config = dict(
    stem='single',
    loss='binary_cross_entropy',
    optimizer='muon',
    orthogonalizer='newton_schulz_5',
    ema_decay=0.99,
    batch_size=128,
    lr_schedule='cosine',
    adamw_weight_decay_other_params=0.05,
)
Rows from block 3 of a small image classifier, named by matrix and row number. Rows with one number belong to one channel. Each number is 128 + 24 x the weight over its row's rms, rounded and kept within 0 to 255. All counts start at 0. Numbers have three digits each.
After each channel's rows are labels from the 100 images, of 14976, where the channel reaches its highest value: "top examples" is what is common among them. Only what is clearly more common there than usual is listed. The data: single toy objects rendered from many sides on busy backdrops.
# convs0: first 3x3 conv, stride 2 (model.blocks.3.convs.0.weight, 144x96x3x3, standardized in use, each kernel summed), inputs 0-95
# convs1: second 3x3 conv (model.blocks.3.convs.1.weight, 144x144x3x3, standardized in use, transposed, each kernel summed), outputs 0-143

convs0.15:117116163105115105120078172159125117159150165121120128093117119116164177107131068153094144101121145112145096178171118118147182140110114131141116131136136119133124090126121163161153095134149127153110110076135139128133126126125127158095101143129143124107164153104134071136155142123129133108
convs1.15:181139144125130094150149092135141133154098086145137120111121146101114119141174094119099116112135155124102098127153170086136123148145105153116107142161131145137108082133139104109104128110152116145145137127116156139104085141088100126095111080104118148114155172149151138131096170131145149166148108137093139124131083145173147129178104153139141106133118130094128117089144131137153111133194161169141124177109172136111107135141145144127149
top examples: from above; metallic

convs0.131:141160096130153128132101125119065122115076118146134143111172117153125099137165174115168124151133135151166133134135141131116142145104089117134119142138159095151169129100139141141103161115090152158122102099125143104091117145095090137092131164156112149121142146110148156087113115111125072122
convs1.131:158167142121153118095125176117119118115155134113094125134155116118081132149122109110118064110131121067143120121094141130147143148114112127092108126110107135106102145092078099137129147132131116100131140095148107110114139137121123122123161157113123154101138091070219140146094098102123096127107087120070090133161139124124117159089134098130092106122137102124131124130116116134150130126093159110116122082136142117140136113174127121108127
top examples: metallic

convs0.83:115107147139128088186150102133142101133120176141140132119136149109148114139077088122115081154129172132104125103097105141159088160081150128092132147165105157172100135082140099104145101142140117154128126125143132140129155130133072099131137138127128110119154132168137142158112117118117131091
convs1.83:101089111135146160119125128143131090126108080128119137189081124146119123085132128088144169100115143131137128156150159149092119111124156129110135154119127150147138137144119105102143128120126128177070129111152101148051145137143112098155120130122140114124121120146098134089116105078124119098123145119130111118145161149111151162137108141142129120089110145124112135116154076074135172141130126160126104121136145138120076134123082063099127
top examples: from above

convs0.38:202081103131177135135120088126145135097096112103140124130094113122120113117088137166156130102181145128129173125129195098135119117109136149170129135116165095124122147102136151127116147132133133130135170099134137142138084114100173122155114098105126132153113141090121124095129131118152124131
convs1.38:106175164104129097131100109122087164126123168151175134120127113118120151121141128146100118128124146114111135159136113088141116093148119126119112100116185105120119153105141131128099138108159154096155116178083099138129153114125140124120144105166118140120137135149178162168163139128115144124129119119122120162116111084105136133130106118131181062120151118169143115117097192093099089145122128113152097166129124114148132112091169144128091
top examples: metallic

convs0.28:151126143130148153133132125093119107121121108146112116136137155148136102070159154154124161101097092143130146140156149141137134112062148099128102130144109089175112143119152090122163149118124150090128133145106086120112122114165092150117135176094105106110123147128179116128150174083124127147
convs1.28:154145081079169152133127096090118133105112121148134092121136134119168127127157128127095081153158110092138138113138120132131147137128100126119136105148125149151113106118156102104121140196106089137184139114118139130197138136141142109109108124092124129108079126111103161142103158139072122145155161130112176133122125125164112089148097130095160132103156141134111152134120099138106111145112146161115117139204112125127129138160147127137102
top examples: from above

convs0.105:140111175102107095106131120117123092150164085135155123095126135114138115132107094131138176072109143125112145091118140164137095168126115168101119115153104139134124153175099127106098119159133108132150127150140085165109143136144103143115103117103142136098113155125144147179159114182111146114
convs1.105:115132123152080181147141105171137092133155093136122114130173123124137127118118152110188164135117137170100150142124134146146126096132098113129165155139162104121141145158156096131157104155072119093127123126177156107193127116134163088143109126173115137140135167159132144112155114120156150093162153132152106143097157169119130133153143148154160104120167164172130134131125118106148118142107107118122108139096155161124131139108122130134120
top examples: from above

convs0.118:132137085139158131097113129129146152115134119140134162130156109135108105145112156106135146170075071135155102109119118078159115183067104132171144139151100142134162104147122121129105126105134134111107124117140121202137089118110124135113141095147099143125110150166135136138107149115133161102
convs1.118:121104124097136090078163170143122131139087135149101110122133131150124155114104131163141148140143107114120129178175145166098117122190150102115093158180126179086116139161113113129167084117147133137088124111125111176120140108140120112159148121121127157161120163113135124099115160160185139136112110156097170120136142104101120173139101135156147147127159162145127150086132115113161141108122106105133155126105139107133140127118105124145143
top examples: metallic

convs0.95:170101139130158153114080056120120120159131102137124111127109131151123091134115143144110131108127156162146137144130093145109184110167128122080154135150190178149114145131126113156114095113112149116126160149143101118101143102106121101185112116129141114130088111131166136109120134113129121143
convs1.95:081124115132107124106136116118144123089105092072150131118095127104117090124147134150106151107126137104122129124107132096122120103120120139135104138107120095128126134129146117132144110210117100140112131160104154103135097134145149143096115102098082106129112108182141153126116153067122131093150137135126129115100100141127117126100083111093116137141114068090129139106124202165134122165149075140104113134142180108149111111128147115101122
top examples: metallic

convs0.40:148133127173127112089133129118113145134121108128149107101137139126103125122117145138171177143148090063083144115117131123124121136075174123137152109108163113107158117174122134173118092102115137116150147113154113166180139141106123131130067128125109138161110151156140140097137108108149146098
convs1.40:121121158104127112103152142142098121100095150132136141136099106198131135100138134141098110158172109146125110179134119145116123100111156102119125158139126128100117129153144077122159127082097164128072082113098124127098111099114105095146144166106125128084136153128135131126124125134143115124130114129112141172107119108128100159149143157143121061126122124102145148159112207117137124141151094109136098146105123112167143145123170084127120
top examples: metallic

convs0.100:110187072159097056123156087154112138157097106117081126119136112144124114116150113125121152143120160106121124133125160115151159127108155093107163132109147127140151110136130140155096087114141145105132094105130135126132121139119080118138132148156099165146155157168145169134134098122117097140
convs1.100:130133121107105127082121129126129160150105151138087096156148137160165114113059113129130076134181123117135124093128133144121110098103117120110122162101123128076116084127133145124158125125139148139115126095082120099094127159149127140158154170051123102113140145071127138153127133086114121101119120122158175143155133148131116132141188125116104127119143093122129138141146184121107153129132162124123117117094145100111122112124099103156106
top examples: metallic

convs0.77:130129121139093068153079076127128113125129128122140074112134153118164133144113109119161135100157145151104125109121109136141172105086116171109142138113149160148137149145093151158144142106094128137107207107135103177120150120111141114134124095109144130139169143126133122120161140097109117113
convs1.77:087144105115102105105124116107080100077126094115110182141106120100141101138114100130113121113146132113087103162109170128135123095142152158113108112122116139111137088150115130087153122131117126124092127128152111082148148039155086110105131130112111158121142076134139125120158140090125138132142133078115136171125095156111076158119181126121108118113136117098103164114136127147117120093131099125116123154129135129141133150120164158153144
top examples: metallic

convs0.44:123092126130108116189159105159164101091107096108138124130142139131123140091095113149121128125135142121119135132127114113171119122144084105119185102119121110126121113175148128092154170107127100119123093122114149161137156146097124134144097169106115113152165185119081110158133161128113159113
convs1.44:139122171157099104095090121148138146064133063156127088087134123156089101163119114107126194132153096109132113120119109091124125126135111111144123117143127150098106157126108156154156139118109115132129119113089118143166117132166144126160150125113132123121152155150112163120153172114120152120109152098149173122088135106113104134121134095099108132137148121118142121140138128162145133149121134128156173102102088156142158162165128064105112
top examples: from above

convs0.54:135125128118091104169113146111083135119104146135138151142120149132109145096140141156125111110123159099086152095165123130113123145108122162146118159144141158124114149108119118116076100141126100126080159146127163152164117130116109139169101160115059115145150155143187075122141106138109121139
convs1.54:092106099150089126149161140114105115137135105138166116172131145134110113124144147111114093153140117122112138091134129139146130104074063114106128088125120178161159153150140137102144096120145134124131152159140176176160120094137106150123127146154094141111130122141110169150153177111102151109121144117144124152110119118175112120130106120147133056120150119123119129153160134155127112107158093175094127133131133179123114127147101183132132
top examples: from above; yellow

convs0.125:109141161123125087106159145115095128155142120125133109092163125155141107156138087151115118126184124149094104133133142088147152129112122102108149135108176110099186093167123168138105115110104108144118125110118128147120118132106114153126140154142092131072156148148103163097183104136143135104
convs1.125:101124156127127127123144095136139108145134124138107137146111147148130143110118100144117155108128131145138125130136171146134142149100098121114149153121122115086149096164102157066135109113168126160143131069118079107045147133128069120160139144110173131108126089125104115116154172117087117134139130106091113129109137146135114157151166144157123123149162132089098098103175166111135170131125122145117142152137171118143116132145178131143154
top examples: metallic

convs0.11:143125155147130148123137122127125109127154158143155099104119127120172115118093095156080130097086181136144110085135115145125099197162134099134170153159131128152119138121106135140094091126100126148075115130159119077099117127137107119102173130141152136142121120119113139120154086131155132157
convs1.11:100168140108118113119163134158112095142178137097116110124156130122110156126179158116117159132106113166102144102152133149099133146179130120123145119130104106122151126125062086122096151111115162122114149117134117121153128115110140129096139097186161065137103119139122134154147107165131152147094124132145065133128153136120154115156114139135189158116145129124140109166140147139094113125120131118116125131122113216113125158118092128139130
top examples: from above; glossy

convs0.82:145120126117132097114079107111093083141131132162131155131113138138165127176109105151102153101150126129114140138091177133130166096134118109122129129134142111112170157117139179170127189159091101149099150141149093156113085096113149111133127107127133142131090155095131123113111133114171133117
convs1.82:135132119104074088138082107127137091105116133126099138161131114126126095113123139173130106138115176115093124074131131124151112215091163103110131108089135139149115095160128139112127140137156095099177108115116121102126110139129119139116136092108145114168127141128133127178130142040137153130140112144130156152075124168103122130149154149122129122149153136106142148117109174131099133124117122117116120140109167125150093119111137150145123
top examples: metallic

convs0.134:184117112092145147125079094105088139137145117088143146144147081174141130116141095165143139124143164143109096136132147140137157101113127110138097149087200118127139129158126123174090091140121116142106148083122124115104141148107142113152126104112151109139109135143158155115156120132122152100
convs1.134:101162126110153126131145121123115143135178151118138137138083128132116114116125157139123121123146145159138128157136113148179133168111139171067077103131112078127112080135135125096148115123130128100154146157115142100133131118143089087144138102165103143116154121125146150169173115085143139128158142122128120138112109156151137152159136127135171125112131093119139151132097172118110093122123097092129105117181169133197125080110164153125119
top examples: metallic

convs0.120:123109127111122133116129102140161125113142137128139136119150142106139126109125093131129191151178140113110194195115115093126121159081153129134105114156083141076139127134136132077128138145123116127136130160143139122083103110132105105138181140152108120132137149092124107130080118123126129180
convs1.120:133145171108095137188121159166110125140114112143135115094136150119123144148128094097095165124127165139131118144145118099148145123126145093206146162088132124131109157128116089122106119163143143145154118114172134121138157130100189111124132153130145113108141140108124136132119114156120118156118122154097112154091173129116133103065087120128118119104115177149125105135099133094165163144085187135089120119115121150130146139125144118101105
top examples: from above

convs0.85:179113122124141099116089089115136106123111108135163105129118139134123131119091158143138149089183136129127104121108149096137147110106088162174137098108214111121129132133131163152115138134135122111111188102163105134181096137117106152157133134105136153126128131127102130113119141109114091145
convs1.85:114124148134103100096124138126092127098112164107122173144064140133103142141155130167106133113112161177070132140155118101160133118139142123089122139113131139149141138145145113150131124082132131119129105148149137102124107098110089104132125137130136193114122116148129140129146155118138134139134120102102080163110146185126104121144131126151146115104126118148119129121115221119117104147141103127105116134142126151181145154083205123131131
top examples: metallic

convs0.117:169126122086103134141126161127113130042162110128140127102151166141104126098121150148139129123077106159113161166149157119126142146131119101100128107140141085114154093128189135124146160122132094123119112119129100111124110152112149088098150158129125120114139159146122140136093145180112106141
convs1.117:153132181121117151134106143112171151106089184157122102130188134148118117135112169130064109085144135113124150124166143108129128108168105110126146141117125110112085092102156176135112157148131097146126134106118141154155135109110149115130107139064130144126099150130153137132087122134119112165138116120162151150158132104151131122138106117095127145115134182144125150085094168118150078130126118120115108141107089100088150140125125115147105
top examples: from above

convs0.22:105103103172157161173131156126142098121136160109161140116127119140129102113117100148088167158147108161113155115121138154080107118107106113132106158135105101136139137142142124125080086150102143114110149154127126185137099140185090128098119131109173142102173096122119132143137112103133106128
convs1.22:125134126137110164162148126147124115125147096132106171146134132137151148088119071136111118101146127167130117164114099129166136158145155105155115176112127152159122115099137128116157125123145086119125097163134147115148145158127137109111108123130109128158165158151170107148117099141159155122144103137140098117095121130190166120125162124150089142108140122145123188127140124142161150138103124089140122118158195115162082074103093116105119
top examples: from above

convs0.138:190075102086137130131091135135107113110140138149141118090163105148139119188090138115100181122159141130137115141122159172136118129100110137159142121126168113127104136096127120107146159165111163110103162147149077132140147118137096159118131123097110101159104112101101118128128140116110142120
convs1.138:114140126090136064113108102096139120127095203095115105147096102126109136079123126112112099102099094132104118106098089098128142142120100137154128110098109078102115101127122122126092159130146159094133138118083126125133115157122104118148165088107142178110113097132117136123127117108101106125130112109112117133168124122142197071110105103133129126149121135119143105124091135116094147135114146121119094086159158094128098112111135161120135
top examples: metallic

convs0.78:167127112152161154123117141079104186105110103129136164109142156096149138120089124160090175105116133135163136090129173169127119110118097119142104136107122089147122125101099139117156150138080119152133136137139084154158111148122166129112150140075161128138098101133101130115155131120123120137
convs1.78:170131165152096131163120088084151118136123171132136126134103132129145143111118141083109137094142105151135136098161102122117104127128144132143152110104135079149055127130158113132080171146111092104149108154144108139133161131104114127102086146104112127145124140112182134115162133174087123135102153095146137106118124101127188076156109095139127109133107144163116166125091147080162134136113130138115099110101096125114138121132140133136115
top examples: from above

convs0.60:125085118108101127145089115169132159154131150119120130131120160104128159102137144123107119133071125132156144163143100090144117125144104119136154142169141103106094137136204109077136140127112108117111112119153109111102127098126172125138139188092127113146175170155097128117147133112128135147
convs1.60:139145132102107138133115126160110126113129147146126123128093142116128144131118119136123150131105110149086123098114160102169111126126129147138205120111128123131123141123105141115120117165115154147128143084194140132168105084114151104103156130101159124134168148162123140143153147157112131126103150120127129140118145094155191107077077089121140112147111152176123148108136086118160082155163128176109123108131120142095113106165077138115098
top examples: from above; blue

convs0.29:159108099120150142119070085132108125145104128098157125128117130132171165139135127116114143139123123162117100129099165165076132129121126128145155132103162102122142176113135160174150161137090154113111123118138079132129105096154140067090142105115107136164135119113115150103107176128130140143
convs1.29:158169116149147116084124092135087119122136159156106148081172118109133117162132129134125077117099154126138102152107073148097156164116149127119130103090111128170168099088183123122095169068168117126136147142118113121159129119128128148111165101169129158098143147133151099145136153075109162119145090128119126175128146166154111143140153116124125114124154147122138127136120131165136155135120127138131119152141144148145112119113155083144130
top examples: metallic